Weights of a small image classifier.
Model: 5.13M parameters, 48-pixel images, arch vit, norm layernorm, activation swiglu, patch size [6, 6], layers 6, width 256.
Rows from block 2 of a small image classifier, named by matrix and row number. Rows with one number belong to one neuron. Each number is 50 + 15 x the weight over its row's rms, rounded and kept within 0 to 99. All counts start at 0. After the name is the row's rms in percent of the matrix's.
After each neuron's rows are labels from the 100 images, of 14848, where the neuron reaches its largest size: "peak on" is the class under the peak. Only what is clearly more common there than usual is listed. The data: simulated grey scan slices of phantoms with and without marks. In brackets: how many of the 100, against the usual share in percent.
# gate: MLP gate (model.blocks.2.mlp.gate.weight, 768x256), inputs 128-255
# fc1: MLP up (model.blocks.2.mlp.fc1.weight, 768x256), inputs 128-255
# fc2: MLP down (model.blocks.2.mlp.fc2.weight, 256x768, transposed), outputs 128-255

gate.603 074:38 39 53 64 58 65 43 53 42 02 64 42 59 76 51 44 39 55 38 56 70 70 45 50 74 46 39 74 53 38 54 55 38 55 49 68 45 57 49 57 08 53 44 63 52 67 62 43 49 55 66 42 49 29 56 57 45 60 54 52 59 58 38 44 24 45 69 36 48 42 30 57 38 53 79 23 43 38 51 21 35 57 49 54 43 40 72 51 60 80 64 56 48 25 68 54 64 66 42 35 60 51 67 82 50 53 71 29 35 38 64 28 63 26 44 82 53 43 34 65 39 45 56 41 48 70 49 95
fc1.603 077:37 56 30 66 40 46 48 69 36 26 46 30 27 54 64 27 43 51 27 83 68 71 53 58 68 49 47 57 31 14 43 59 40 34 57 54 64 74 65 19 24 56 62 68 63 61 64 59 65 57 66 50 64 46 43 40 59 59 70 61 57 41 46 36 28 63 56 32 52 54 54 90 56 86 25 53 31 57 66 35 38 55 35 44 64 52 58 28 54 55 53 70 52 42 65 45 44 39 43 60 54 46 36 53 56 40 62 46 19 56 70 40 55 06 57 56 38 57 23 68 27 57 29 51 25 69 51 46
fc2.603 072:55 55 43 38 69 38 26 55 50 48 47 54 31 58 40 61 28 48 71 40 59 24 52 55 60 43 42 49 42 78 55 53 50 21 59 66 42 51 48 57 74 59 52 51 23 46 72 29 27 46 44 66 39 44 54 48 35 34 20 40 42 73 47 79 36 45 65 44 63 02 43 43 59 27 21 51 48 82 52 34 18 34 46 26 54 46 69 41 32 54 41 83 40 58 34 62 30 65 46 48 40 52 23 30 50 46 73 64 36 58 39 58 00 51 80 48 35 54 50 32 37 42 37 66 60 58 67 69
peak on: soft tissue (53 vs 17.2); lung or cavity (42 vs 6.3)

gate.698 102:46 44 34 66 51 36 40 40 48 34 48 43 23 63 55 54 23 74 43 39 68 39 63 69 68 53 48 59 99 40 40 60 38 61 46 65 36 31 28 71 29 70 74 41 51 57 40 66 35 35 35 47 39 39 57 27 51 36 18 52 42 42 61 37 65 45 56 64 64 68 25 53 55 51 38 49 72 55 24 67 76 49 66 21 38 54 46 46 58 58 75 36 47 46 47 34 54 51 46 69 46 54 54 71 33 35 59 99 31 70 46 37 48 74 70 53 35 50 29 47 44 33 62 41 49 57 49 50
fc1.698 102:61 30 54 42 26 56 54 78 43 51 50 55 66 44 75 53 52 43 57 63 19 41 65 64 38 40 42 67 51 68 29 38 17 46 44 59 73 70 48 55 28 64 46 62 37 56 49 47 64 69 63 46 71 64 83 70 58 50 44 36 39 18 47 69 34 42 33 63 41 49 86 63 36 35 36 46 31 51 76 69 41 88 37 67 26 39 40 19 58 64 32 54 66 21 48 55 34 44 75 30 69 39 35 41 60 56 60 52 45 74 51 26 67 61 22 47 82 45 45 65 68 58 52 59 13 63 53 30
fc2.698 102:48 70 51 72 63 71 52 21 46 68 62 43 68 41 60 44 64 40 59 62 51 38 44 23 48 52 51 12 41 61 61 15 38 43 59 53 39 31 43 63 42 34 40 45 64 52 41 44 62 44 45 60 40 25 67 19 30 73 29 43 44 55 30 62 56 49 58 82 99 40 39 60 37 65 27 54 75 70 46 54 87 47 55 31 60 35 66 30 63 69 64 56 63 56 57 55 48 43 47 63 64 76 39 46 56 31 51 43 29 72 61 66 55 08 64 31 17 67 30 31 77 61 30 35 54 36 68 42
peak on: bone (97 vs 2.8)

gate.49 030:68 31 47 48 27 49 59 52 76 54 26 30 52 63 35 51 41 28 69 44 60 63 48 45 26 52 56 30 55 45 37 47 60 73 21 39 55 66 50 76 43 37 54 55 37 40 55 46 61 66 39 36 68 48 26 57 53 44 65 62 11 40 36 62 47 57 58 56 63 58 33 81 36 63 85 60 80 47 38 43 46 48 43 62 56 59 74 50 38 68 41 68 64 74 53 29 31 56 34 53 55 72 39 53 52 76 22 52 56 50 36 26 35 32 49 52 61 57 36 28 54 40 67 53 83 39 33 75
fc1.49 032:19 36 46 38 79 55 40 54 43 36 38 60 50 52 50 58 67 65 51 47 38 29 45 75 51 44 22 43 44 63 50 50 39 47 50 53 51 36 61 61 75 48 43 43 64 78 49 66 52 34 51 67 58 31 64 40 29 69 35 51 67 43 59 31 56 35 35 45 36 55 56 43 46 28 38 50 50 55 65 57 49 25 50 53 55 40 31 57 23 55 48 33 34 29 61 75 36 36 45 61 70 58 59 66 42 37 60 34 50 20 53 38 28 64 44 47 72 71 69 64 33 31 29 36 31 45 69 27
fc2.49 031:46 48 25 93 37 54 61 56 42 46 45 49 32 38 50 55 58 59 63 62 40 65 41 21 57 61 48 45 75 31 42 37 37 58 59 33 42 47 52 48 47 51 52 66 79 67 51 39 41 51 48 42 18 62 50 45 60 44 09 58 36 33 57 67 64 45 51 40 51 22 70 27 70 39 46 38 22 36 56 53 51 68 35 83 70 66 69 33 46 23 34 46 58 11 56 34 46 46 51 56 63 62 41 60 50 11 39 55 65 65 52 50 72 39 55 70 49 60 41 40 53 54 49 56 66 54 43 59
peak on: mark (59 vs 0.2); organ (40 vs 17.3)

gate.306 122:55 74 65 44 67 60 38 84 31 48 75 70 46 38 82 40 46 44 44 45 57 37 52 44 44 44 38 47 47 53 41 47 30 79 49 99 37 57 47 65 53 58 75 46 52 47 70 32 54 61 52 48 40 30 48 41 44 53 00 62 49 41 51 36 32 49 36 57 59 28 51 50 46 64 30 40 62 60 40 36 69 37 24 29 32 33 69 50 67 68 45 31 56 27 69 37 62 71 49 99 41 33 69 59 81 63 49 25 41 51 63 33 65 48 79 62 54 49 65 36 30 77 30 25 55 61 48 44
fc1.306 124:42 71 77 51 68 66 52 66 39 47 44 53 47 63 69 42 68 50 46 61 52 60 45 26 48 62 49 42 59 32 48 44 64 66 60 23 61 72 48 56 42 88 43 66 57 78 58 48 43 27 67 56 72 38 63 28 27 57 49 37 46 58 36 37 48 74 44 27 76 51 59 27 76 42 52 40 63 54 54 60 80 29 05 36 67 63 70 66 36 56 40 31 71 30 63 34 36 50 29 83 28 56 49 53 50 70 72 24 19 49 72 29 37 74 59 53 61 31 33 54 69 28 40 39 50 56 61 57
fc2.306 126:71 60 46 10 21 58 88 40 56 27 54 39 50 56 36 55 31 30 50 40 33 58 55 38 32 69 37 55 56 41 72 80 53 27 23 43 71 71 49 70 43 35 61 71 17 63 52 39 46 42 36 78 50 29 79 77 53 52 56 21 43 13 52 63 72 51 32 47 28 57 63 42 42 50 48 37 25 45 20 56 11 12 43 64 42 60 28 25 33 43 46 65 27 52 45 51 52 60 48 51 55 32 48 38 52 42 68 61 51 44 31 58 69 71 72 45 44 74 63 42 65 07 57 41 49 42 40 70
peak on: soft tissue (52 vs 17.2); bone (46 vs 2.8)

gate.356 127:68 48 48 45 31 58 62 38 51 47 66 73 61 71 62 46 58 69 69 40 69 23 45 14 46 61 34 41 31 23 46 37 56 85 57 60 65 28 58 67 50 62 83 41 37 55 55 58 61 72 28 71 42 60 41 47 47 70 52 69 65 12 38 38 64 57 23 76 57 59 25 50 35 56 57 67 54 43 43 32 52 42 56 18 53 45 31 64 50 83 40 11 68 40 61 49 58 57 40 48 27 52 63 52 44 70 27 44 49 38 46 67 43 48 47 49 39 68 76 32 35 40 71 64 54 37 39 42
fc1.356 110:58 59 68 53 85 31 54 46 34 47 52 17 52 00 45 49 44 50 25 35 44 54 47 65 69 47 49 37 44 48 39 58 88 22 48 56 62 60 39 64 57 46 44 25 83 48 58 50 37 51 60 50 61 43 86 66 38 46 38 23 28 51 78 45 23 69 42 43 53 38 52 45 47 62 42 39 34 51 39 31 44 30 59 42 43 53 58 37 63 42 62 68 58 71 71 54 52 28 86 60 60 49 53 38 55 39 78 47 49 50 57 61 40 57 71 44 63 30 61 86 30 37 40 75 37 60 61 27
fc2.356 112:15 57 44 45 47 71 41 38 45 62 73 71 31 50 56 51 52 43 55 50 71 47 51 39 65 62 11 36 53 50 57 67 40 51 62 59 74 31 61 41 32 54 50 77 48 51 33 73 70 29 41 77 38 48 33 68 29 46 35 24 59 54 66 31 48 63 69 50 29 33 41 22 46 69 77 29 56 30 63 72 43 64 61 81 47 44 69 52 23 28 43 71 26 67 48 48 58 71 56 46 65 64 64 46 58 40 55 41 48 30 16 55 26 43 36 35 46 75 57 39 62 46 29 41 30 41 79 57
peak on: mark (51 vs 0.2)

gate.342 102:51 42 32 56 75 30 61 47 50 48 56 74 53 58 74 38 44 67 66 46 69 50 44 41 67 53 28 78 63 73 50 55 88 61 31 59 61 42 45 62 50 57 51 55 47 23 28 29 46 53 56 63 48 73 50 47 65 50 23 44 62 53 60 40 48 63 47 63 46 32 63 59 13 55 21 54 54 23 51 54 36 44 59 41 59 68 48 48 30 44 60 26 51 73 24 40 42 35 60 37 98 74 30 36 56 45 57 49 33 43 61 50 76 48 37 48 43 26 70 40 59 64 40 50 45 63 41 62
fc1.342 111:29 52 22 71 60 55 30 57 46 69 53 67 52 39 78 51 57 35 42 31 52 48 35 36 40 37 19 55 46 58 50 72 49 79 81 62 31 32 74 46 35 45 84 68 35 45 40 42 25 26 41 37 34 65 65 63 43 73 71 56 43 79 42 68 45 49 53 40 34 52 53 53 62 49 68 49 59 49 33 45 33 66 60 56 19 25 43 39 73 57 38 37 35 47 34 67 55 50 42 34 32 31 54 53 77 56 54 66 76 52 49 70 47 31 34 46 41 59 59 65 73 49 43 44 52 27 31 44
fc2.342 114:63 40 47 52 26 42 54 59 55 47 40 35 61 62 48 47 66 45 59 54 22 29 24 49 43 60 49 51 51 57 10 48 71 65 42 47 56 35 46 53 51 55 63 30 62 82 50 36 66 43 50 64 29 69 26 20 50 59 39 60 64 41 38 63 34 42 59 63 59 42 44 38 34 45 72 61 62 45 41 39 62 40 68 31 82 62 27 25 56 30 67 48 45 54 27 61 47 43 40 60 83 73 44 39 50 27 46 42 46 56 73 58 91 67 35 79 37 47 48 39 50 42 62 66 36 78 47 25
peak on: bone (62 vs 2.8)

gate.137 091:67 51 39 54 22 38 74 36 64 50 68 38 55 49 47 30 15 28 72 48 39 44 48 53 45 52 57 59 53 37 49 56 78 59 60 40 25 50 39 24 42 49 75 58 27 29 46 47 48 37 68 61 50 17 66 73 50 62 61 46 44 39 38 67 54 55 35 55 47 60 40 28 56 99 41 39 50 57 57 71 61 20 36 19 55 65 83 50 67 46 83 38 50 77 34 39 39 20 58 34 36 44 38 67 72 50 53 31 39 53 57 45 74 82 68 28 88 48 28 49 47 62 67 13 43 59 56 66
fc1.137 088:23 45 49 61 54 30 44 32 42 36 44 45 69 49 41 70 70 54 44 98 42 51 47 59 75 56 54 37 46 40 52 41 35 31 17 54 60 73 52 68 31 40 39 34 68 61 52 67 45 73 42 22 41 75 44 66 53 37 29 55 48 46 61 46 57 57 51 39 79 53 47 77 38 25 37 19 36 39 35 30 67 77 65 56 46 36 19 24 41 53 47 71 49 50 48 55 64 66 45 64 38 71 37 53 37 38 28 45 54 57 47 42 44 62 39 72 58 62 40 39 47 74 41 80 58 33 51 58
fc2.137 091:47 63 56 48 50 37 54 77 37 37 55 33 55 35 60 56 67 62 67 47 41 26 46 33 40 35 52 33 54 46 55 17 43 62 80 64 33 18 54 47 49 78 30 41 57 52 56 41 36 65 72 33 57 55 29 46 40 11 52 86 65 82 90 60 59 43 37 50 49 33 61 32 53 67 19 41 22 53 57 53 42 56 44 45 58 59 35 46 51 48 64 25 51 55 50 78 96 47 51 49 38 63 63 50 61 62 70 52 49 62 68 72 42 66 16 33 57 23 83 77 61 47 46 26 48 66 34 20
peak on: bone (67 vs 2.8)

gate.63 133:40 46 53 40 80 71 53 48 44 55 36 55 74 49 53 61 50 55 44 31 78 57 19 07 43 55 39 41 55 57 70 63 42 25 55 53 49 40 43 45 41 53 76 53 52 56 56 45 60 47 69 61 61 43 47 55 35 40 39 28 68 72 40 64 70 43 42 50 60 60 47 64 44 24 50 38 68 52 49 42 33 61 57 61 60 62 61 46 57 63 38 48 43 44 49 59 30 56 57 54 86 84 43 78 76 82 23 42 53 64 42 31 59 69 52 71 73 47 54 29 44 46 43 29 47 35 84 67
fc1.63 136:52 49 42 64 52 42 75 53 59 60 34 54 69 50 44 57 34 29 33 21 40 75 48 33 24 44 61 51 45 73 75 61 52 92 67 45 31 59 46 77 53 53 33 55 56 50 76 60 66 56 32 39 61 71 40 54 46 23 72 55 57 74 33 59 48 09 62 44 41 70 54 22 45 44 51 69 50 70 57 29 27 27 55 39 51 44 52 44 30 34 33 63 71 65 66 42 33 35 53 71 43 71 04 55 30 47 41 62 54 71 71 43 55 14 66 63 37 46 52 80 49 59 58 62 65 72 55 58
fc2.63 134:37 61 37 68 52 52 63 24 56 34 50 61 34 67 27 87 49 57 38 54 58 29 64 52 32 65 58 55 62 47 78 63 54 60 53 45 55 58 51 45 70 36 48 57 43 58 74 38 44 49 45 50 69 35 37 52 44 47 31 33 37 53 51 56 41 13 69 44 14 50 51 68 28 72 54 54 28 22 41 44 44 67 35 42 09 74 73 75 32 49 40 50 64 64 57 48 44 51 54 46 64 52 52 63 17 32 59 63 30 46 39 48 44 43 58 31 78 40 67 51 54 50 37 56 45 34 67 79
peak on: bone (71 vs 2.8)

gate.91 121:68 35 52 51 56 51 51 33 24 77 48 12 09 38 32 54 55 53 11 49 63 76 57 55 49 43 54 45 69 50 44 54 25 63 63 46 46 53 68 71 74 49 40 47 52 74 39 51 58 53 38 43 45 69 62 54 39 24 46 64 58 37 67 47 99 44 82 49 41 50 62 48 61 64 34 63 38 69 36 58 46 65 39 43 54 63 47 54 44 62 61 60 51 46 17 55 69 43 54 60 57 31 52 36 32 52 30 34 57 81 62 54 52 42 55 44 41 51 32 28 53 38 81 57 24 46 35 42
fc1.91 118:16 65 59 27 49 52 56 50 46 14 50 45 52 63 44 45 35 61 63 61 47 19 33 63 53 33 50 82 60 75 51 41 61 43 62 89 53 69 43 48 51 75 38 24 43 47 53 39 73 52 69 59 33 43 36 53 52 81 60 25 51 52 38 39 32 36 33 49 32 44 43 47 40 40 31 71 65 72 60 36 59 17 57 65 39 49 56 32 31 66 34 52 60 68 60 48 64 75 56 43 32 53 26 49 52 48 67 34 50 55 43 54 39 39 58 87 44 49 80 39 31 52 17 32 37 34 56 28
fc2.91 117:31 49 65 73 53 44 45 59 42 68 51 34 44 59 73 40 40 40 46 65 45 28 25 60 68 69 44 37 59 53 52 86 61 59 54 65 56 55 36 47 47 46 83 55 50 40 32 53 62 61 39 54 28 54 52 43 73 63 74 33 45 63 53 24 70 60 33 67 18 28 37 10 49 53 52 47 48 71 34 46 55 92 34 64 66 44 51 49 43 56 65 76 36 27 45 31 51 53 69 43 52 62 38 35 41 34 47 58 37 65 67 59 30 45 42 31 68 54 48 42 52 41 43 27 61 56 31 41
peak on: bone (42 vs 2.8)

gate.735 123:66 50 46 49 49 42 51 77 36 28 57 49 43 34 49 71 20 66 50 81 34 20 50 74 46 53 35 59 52 35 39 72 43 66 66 34 52 61 26 53 45 44 62 40 52 70 32 43 50 36 77 70 56 55 40 65 55 23 88 43 83 48 43 44 51 64 48 64 51 27 62 24 29 47 74 35 37 41 19 73 49 45 61 49 46 40 33 68 52 43 50 60 32 58 31 39 77 34 40 36 78 17 48 52 30 39 57 62 40 53 53 67 54 60 39 55 63 73 61 21 53 35 35 12 54 21 44 58
fc1.735 119:20 49 37 43 26 54 42 46 39 42 29 64 53 42 46 31 32 35 60 65 47 86 57 56 57 54 44 56 48 64 27 69 53 17 42 65 60 53 43 64 59 85 26 60 57 62 60 52 61 48 06 24 50 68 72 56 33 63 33 30 46 43 42 49 54 33 55 51 65 84 37 92 53 60 53 49 66 62 71 26 39 61 49 28 35 38 59 37 49 43 57 73 47 67 40 56 30 54 74 56 08 49 34 50 32 77 70 61 40 67 62 33 48 53 57 43 39 36 40 57 57 58 46 57 53 65 49 55
fc2.735 130:48 38 60 71 39 75 52 58 56 72 64 30 62 80 69 62 25 39 25 37 11 67 55 52 37 38 37 53 36 09 63 32 41 54 51 39 37 57 58 49 50 59 26 40 65 72 40 81 47 37 24 42 20 25 59 39 29 50 52 45 57 53 53 26 63 59 62 46 50 33 60 59 46 76 63 53 55 37 74 56 61 64 12 59 50 64 59 59 64 36 29 41 51 35 44 71 50 40 26 53 31 54 13 57 52 39 31 49 63 54 68 54 37 15 48 44 37 76 43 48 55 36 37 64 53 64 51 52
peak on: soft tissue (86 vs 17.2)

gate.493 115:40 48 48 28 81 58 59 80 42 60 55 40 56 48 46 46 22 71 67 18 49 08 85 64 44 62 55 45 50 50 80 47 42 46 38 31 40 51 42 81 34 43 57 79 29 44 50 35 60 60 74 63 59 54 55 62 53 44 22 44 57 59 45 48 73 55 51 56 33 59 37 69 39 36 37 32 59 56 45 40 24 36 59 56 38 47 66 67 61 45 49 65 72 49 48 59 48 34 27 26 44 43 39 56 66 60 49 54 52 78 43 39 42 39 54 42 37 33 71 57 57 37 70 71 82 24 71 47
fc1.493 108:55 53 70 67 52 38 62 42 50 54 49 55 60 53 54 50 65 54 37 55 57 55 38 54 65 43 37 68 61 78 66 24 39 65 54 43 53 65 36 36 39 60 68 49 46 48 82 65 65 39 32 38 39 62 65 30 22 53 56 74 45 67 53 45 42 40 33 44 64 26 25 33 54 39 43 41 30 51 24 39 47 25 74 55 39 68 30 60 53 58 63 05 36 39 56 58 79 49 40 77 54 45 50 45 50 62 29 25 58 55 45 50 37 54 41 59 66 60 37 64 34 39 47 37 46 35 38 42
fc2.493 114:42 60 33 38 60 60 55 48 61 56 53 53 54 51 45 81 75 42 55 36 74 36 51 35 62 56 44 79 45 59 66 49 57 29 45 40 55 38 37 29 42 54 57 58 46 43 34 61 54 46 26 19 85 33 55 48 19 58 63 39 65 28 16 33 46 65 52 63 62 64 58 50 48 62 55 68 59 45 44 61 61 40 48 34 63 49 54 22 39 73 69 57 70 67 48 44 64 48 52 44 53 38 40 51 53 55 45 28 43 20 54 19 68 55 51 32 37 59 47 46 45 46 61 74 16 48 63 59
peak on: soft tissue (77 vs 17.2)

gate.61 007:66 52 55 46 56 59 56 47 50 29 40 51 52 44 68 55 22 56 42 63 43 84 47 74 25 72 52 40 54 60 31 40 58 55 76 66 56 63 46 60 59 76 28 64 58 43 66 51 42 61 78 20 38 74 78 28 64 57 37 42 36 58 27 45 26 33 64 47 50 43 54 60 66 31 45 34 44 24 42 68 32 49 43 26 44 55 80 42 32 52 71 48 33 46 65 69 46 40 48 56 40 46 49 46 57 60 33 76 73 35 48 20 42 57 66 47 58 45 51 45 77 55 60 58 55 74 48 50
fc1.61 008:20 62 40 62 29 57 49 57 54 29 50 47 42 50 37 61 77 50 56 47 18 74 55 47 41 53 75 60 60 58 39 41 61 58 45 73 47 45 34 66 85 43 41 68 30 85 50 66 55 51 61 08 58 50 28 66 61 46 46 68 60 49 57 55 74 35 22 39 36 55 56 67 60 54 65 55 34 27 64 11 48 74 58 44 62 50 51 54 52 44 39 55 63 66 59 51 70 66 58 21 41 41 54 44 34 68 25 63 54 45 62 10 47 65 38 41 48 78 42 51 59 38 42 45 44 76 64 47
fc2.61 007:90 63 64 46 83 37 40 39 47 41 44 36 54 78 47 35 50 64 42 52 41 43 49 86 47 25 61 31 42 31 58 34 43 41 49 24 68 77 31 40 45 25 58 49 76 42 77 47 56 60 61 73 58 31 56 43 47 46 54 51 51 39 39 46 61 58 44 57 53 40 59 68 71 84 49 35 73 45 51 38 38 27 58 31 55 57 48 86 33 53 49 47 68 50 42 61 48 31 76 72 71 69 53 55 50 32 56 33 35 42 44 46 62 44 48 41 73 40 63 75 59 64 50 28 50 37 57 52
peak on: mark (26 vs 0.2); lung or cavity (25 vs 6.3)

gate.327 093:77 24 70 25 61 56 51 40 57 59 60 51 59 51 32 56 49 72 64 53 65 45 49 80 51 57 33 44 51 50 61 38 50 62 50 38 34 54 38 56 37 68 47 58 45 34 56 52 47 56 31 76 69 52 21 64 61 28 57 45 61 78 52 20 49 47 45 30 60 51 38 56 46 63 37 97 55 77 72 33 38 18 39 51 59 54 84 45 49 40 76 36 32 43 42 65 64 37 46 69 70 37 28 69 42 47 21 40 42 55 42 35 61 49 59 08 39 40 41 33 47 53 67 37 34 64 45 47
fc1.327 102:68 43 61 56 71 42 67 58 53 43 20 38 52 30 56 50 39 59 53 35 64 46 45 43 43 59 27 65 43 43 87 42 54 40 49 21 89 59 34 62 24 60 56 64 69 73 50 19 33 60 67 52 52 61 37 70 36 62 64 52 66 58 28 42 42 81 52 40 40 04 67 13 29 37 61 51 46 69 76 55 43 43 60 48 51 67 47 47 67 45 32 56 38 68 37 24 48 13 66 44 54 55 12 67 49 70 23 44 68 44 47 34 64 22 43 61 34 31 35 64 74 62 39 65 54 57 63 57
fc2.327 100:41 52 51 46 64 78 58 26 51 72 51 52 50 51 38 37 61 51 47 61 65 53 45 56 35 64 53 41 68 58 65 52 53 45 68 83 62 64 56 45 29 43 50 56 52 31 66 65 48 49 64 36 55 20 44 60 46 46 31 46 44 57 26 25 17 42 46 43 66 28 49 61 72 64 28 33 45 36 27 59 35 35 49 69 54 51 49 62 46 25 58 63 43 56 70 67 60 30 70 45 57 43 58 49 45 57 60 25 49 31 57 52 70 43 58 24 65 27 69 45 51 53 43 42 55 66 81 57
peak on: mark (54 vs 0.2); organ (38 vs 17.3)

gate.473 120:42 81 33 73 61 09 60 54 48 50 54 70 52 25 54 48 70 60 72 41 55 38 73 38 45 44 34 53 32 26 65 61 34 41 46 42 64 43 45 59 45 67 72 77 66 52 68 61 58 85 46 50 51 84 59 61 25 56 48 31 54 51 60 48 52 85 49 39 53 20 77 54 19 47 33 42 55 59 38 60 39 73 57 49 52 35 53 54 58 63 42 63 42 43 52 63 44 38 27 44 49 29 64 50 54 57 51 62 70 32 56 44 43 07 40 47 46 25 32 66 49 64 46 43 30 43 49 66
fc1.473 115:50 43 50 44 45 58 44 44 38 51 60 47 41 33 43 53 56 35 56 28 62 70 37 55 51 84 13 41 59 44 49 59 40 40 33 67 41 59 51 56 43 57 43 40 47 53 37 72 56 66 57 58 67 40 97 42 27 94 58 74 25 42 52 47 58 43 46 16 63 27 69 38 48 20 51 28 22 57 35 65 74 50 81 33 75 30 16 58 57 76 70 50 72 33 45 39 29 59 77 44 34 46 51 35 45 47 71 61 70 35 34 55 41 63 60 56 70 79 35 55 65 45 39 69 35 74 58 64
fc2.473 119:53 52 53 44 41 54 44 55 64 42 43 56 51 57 29 50 65 72 55 76 42 56 20 55 75 50 76 38 49 44 43 44 50 74 38 41 58 57 57 65 69 47 84 43 50 31 35 61 52 50 44 35 32 28 42 57 63 79 40 45 50 62 39 50 57 62 71 36 55 61 65 01 50 80 48 53 54 51 55 57 78 75 39 41 53 38 62 40 67 87 35 69 15 26 42 68 48 55 22 36 31 46 55 50 57 21 15 55 66 91 33 57 47 58 71 58 41 33 52 62 32 39 45 51 37 63 42 56
peak on: mark (37 vs 0.2); bone (25 vs 2.8)

gate.172 073:46 46 35 47 44 67 34 55 78 21 26 56 35 52 47 42 47 99 71 39 55 57 39 61 47 60 56 55 57 53 60 38 50 67 44 61 33 53 40 27 56 22 44 59 47 35 52 66 48 68 92 71 57 53 31 71 57 41 57 30 53 56 61 32 69 57 52 30 47 30 59 41 46 72 54 87 39 36 44 40 33 32 76 51 42 88 42 47 48 30 42 11 41 70 42 84 40 42 45 55 23 35 56 71 50 78 39 60 31 50 67 48 79 54 42 74 38 54 54 24 44 84 60 49 50 43 49 53
fc1.172 069:65 18 61 65 54 71 74 35 74 69 25 46 29 53 48 52 75 65 59 46 55 49 34 66 15 49 43 34 24 64 57 41 19 65 53 57 70 36 76 61 55 49 64 68 71 39 83 49 66 44 70 85 39 40 73 61 47 50 73 48 65 60 50 54 51 52 63 70 27 66 47 42 55 64 35 64 22 37 57 47 40 48 17 29 54 61 56 54 35 41 48 29 32 51 59 79 28 51 55 48 05 26 47 55 48 66 10 59 47 23 69 58 63 42 65 67 47 55 42 38 54 44 50 48 67 18 49 47
fc2.172 076:47 50 76 49 70 68 19 28 57 49 35 63 52 38 71 56 34 59 65 74 45 40 53 26 40 38 33 51 41 47 48 57 70 36 40 58 38 53 49 69 63 34 54 44 53 59 62 61 48 66 73 32 29 76 58 58 32 33 28 50 42 38 51 88 52 43 72 23 47 42 67 77 56 70 49 46 45 52 47 57 37 58 40 41 45 27 40 38 40 38 78 49 51 57 52 49 50 47 40 26 50 60 49 48 32 50 39 47 64 57 63 47 68 25 47 46 40 79 17 54 60 29 44 39 58 42 42 28
peak on: organ (71 vs 17.3)

gate.623 102:12 40 52 67 44 76 51 52 49 41 88 55 32 53 59 46 29 61 57 48 54 54 46 37 68 44 37 73 57 80 48 98 48 37 64 54 59 40 62 61 44 47 53 42 67 43 50 39 57 66 46 57 59 51 58 60 46 47 40 76 64 16 34 38 67 62 39 35 79 58 56 45 45 50 56 52 40 68 20 36 32 64 66 31 43 33 57 56 35 85 33 44 63 45 57 22 65 44 20 43 48 46 58 40 53 17 53 60 38 56 60 33 45 60 83 63 47 72 48 50 18 83 45 51 37 56 83 19
fc1.623 106:71 48 50 25 72 52 39 58 43 49 41 64 51 41 36 42 71 26 50 60 50 33 65 87 39 65 62 47 37 35 20 44 55 45 64 19 39 59 71 43 44 63 35 53 57 44 36 67 43 51 35 32 48 66 43 24 32 41 57 52 53 70 59 38 73 17 71 56 39 41 49 72 32 28 52 39 54 40 55 46 65 66 26 47 14 35 64 50 66 40 52 58 43 51 22 68 63 78 52 30 70 46 43 53 56 72 56 41 69 33 54 63 43 62 11 44 49 61 57 36 52 20 40 52 59 43 21 61
fc2.623 102:37 57 42 50 38 40 44 65 40 77 62 53 42 69 42 39 28 40 51 37 53 40 58 35 50 63 32 64 23 51 57 40 55 39 70 46 73 50 47 13 58 47 44 43 41 73 66 34 40 61 37 73 54 53 53 53 90 56 57 17 60 37 46 73 62 61 48 04 58 34 74 53 49 50 96 49 42 59 59 54 54 53 51 43 72 55 75 57 47 58 51 51 39 66 55 56 48 38 79 53 48 53 53 32 79 50 24 36 21 46 63 37 55 66 53 41 56 37 46 42 38 78 65 51 55 42 45 54
peak on: bone (41 vs 2.8); mark (25 vs 0.2)

gate.122 146:46 40 36 33 61 36 55 63 65 55 48 50 47 61 72 15 56 46 57 51 54 43 55 67 67 58 42 37 19 63 44 59 24 30 68 39 83 71 61 60 60 87 45 41 23 59 19 42 35 68 58 54 48 43 53 54 58 57 77 56 65 57 46 36 44 63 40 47 83 59 52 64 42 46 70 44 58 57 44 58 53 51 57 47 34 00 62 69 51 44 55 30 52 67 49 55 63 66 46 45 68 59 54 43 69 51 52 35 43 43 60 37 73 56 55 70 47 47 37 26 45 55 16 15 49 32 44 38
fc1.122 136:44 57 63 57 37 55 27 73 46 51 62 15 34 44 43 57 47 36 38 30 60 64 82 74 36 24 44 52 56 40 56 69 55 59 54 66 57 41 46 57 67 38 37 39 62 24 59 24 56 55 48 55 35 27 54 14 40 42 61 61 45 66 57 54 48 35 43 49 39 63 45 48 45 35 31 44 61 51 32 47 13 43 52 76 28 46 46 39 53 50 47 55 58 32 63 36 42 33 39 56 43 33 61 55 15 38 41 24 61 45 72 55 55 24 55 37 60 50 57 60 44 65 30 69 65 60 51 69
fc2.122 114:30 45 17 66 76 76 52 58 48 73 50 63 52 32 51 52 71 61 52 30 65 38 33 51 46 54 78 55 58 14 72 28 87 55 52 44 47 53 54 55 37 50 65 69 41 40 60 68 51 51 56 31 35 65 59 55 64 64 32 53 46 65 52 41 41 42 51 65 55 24 72 44 66 30 43 54 42 36 48 38 55 69 55 51 48 70 63 49 73 62 43 46 27 41 48 48 42 49 55 49 70 56 79 22 50 38 49 46 60 25 62 21 67 39 72 70 50 56 60 27 55 64 56 65 38 77 52 81
peak on: mark (52 vs 0.2); organ (48 vs 17.3)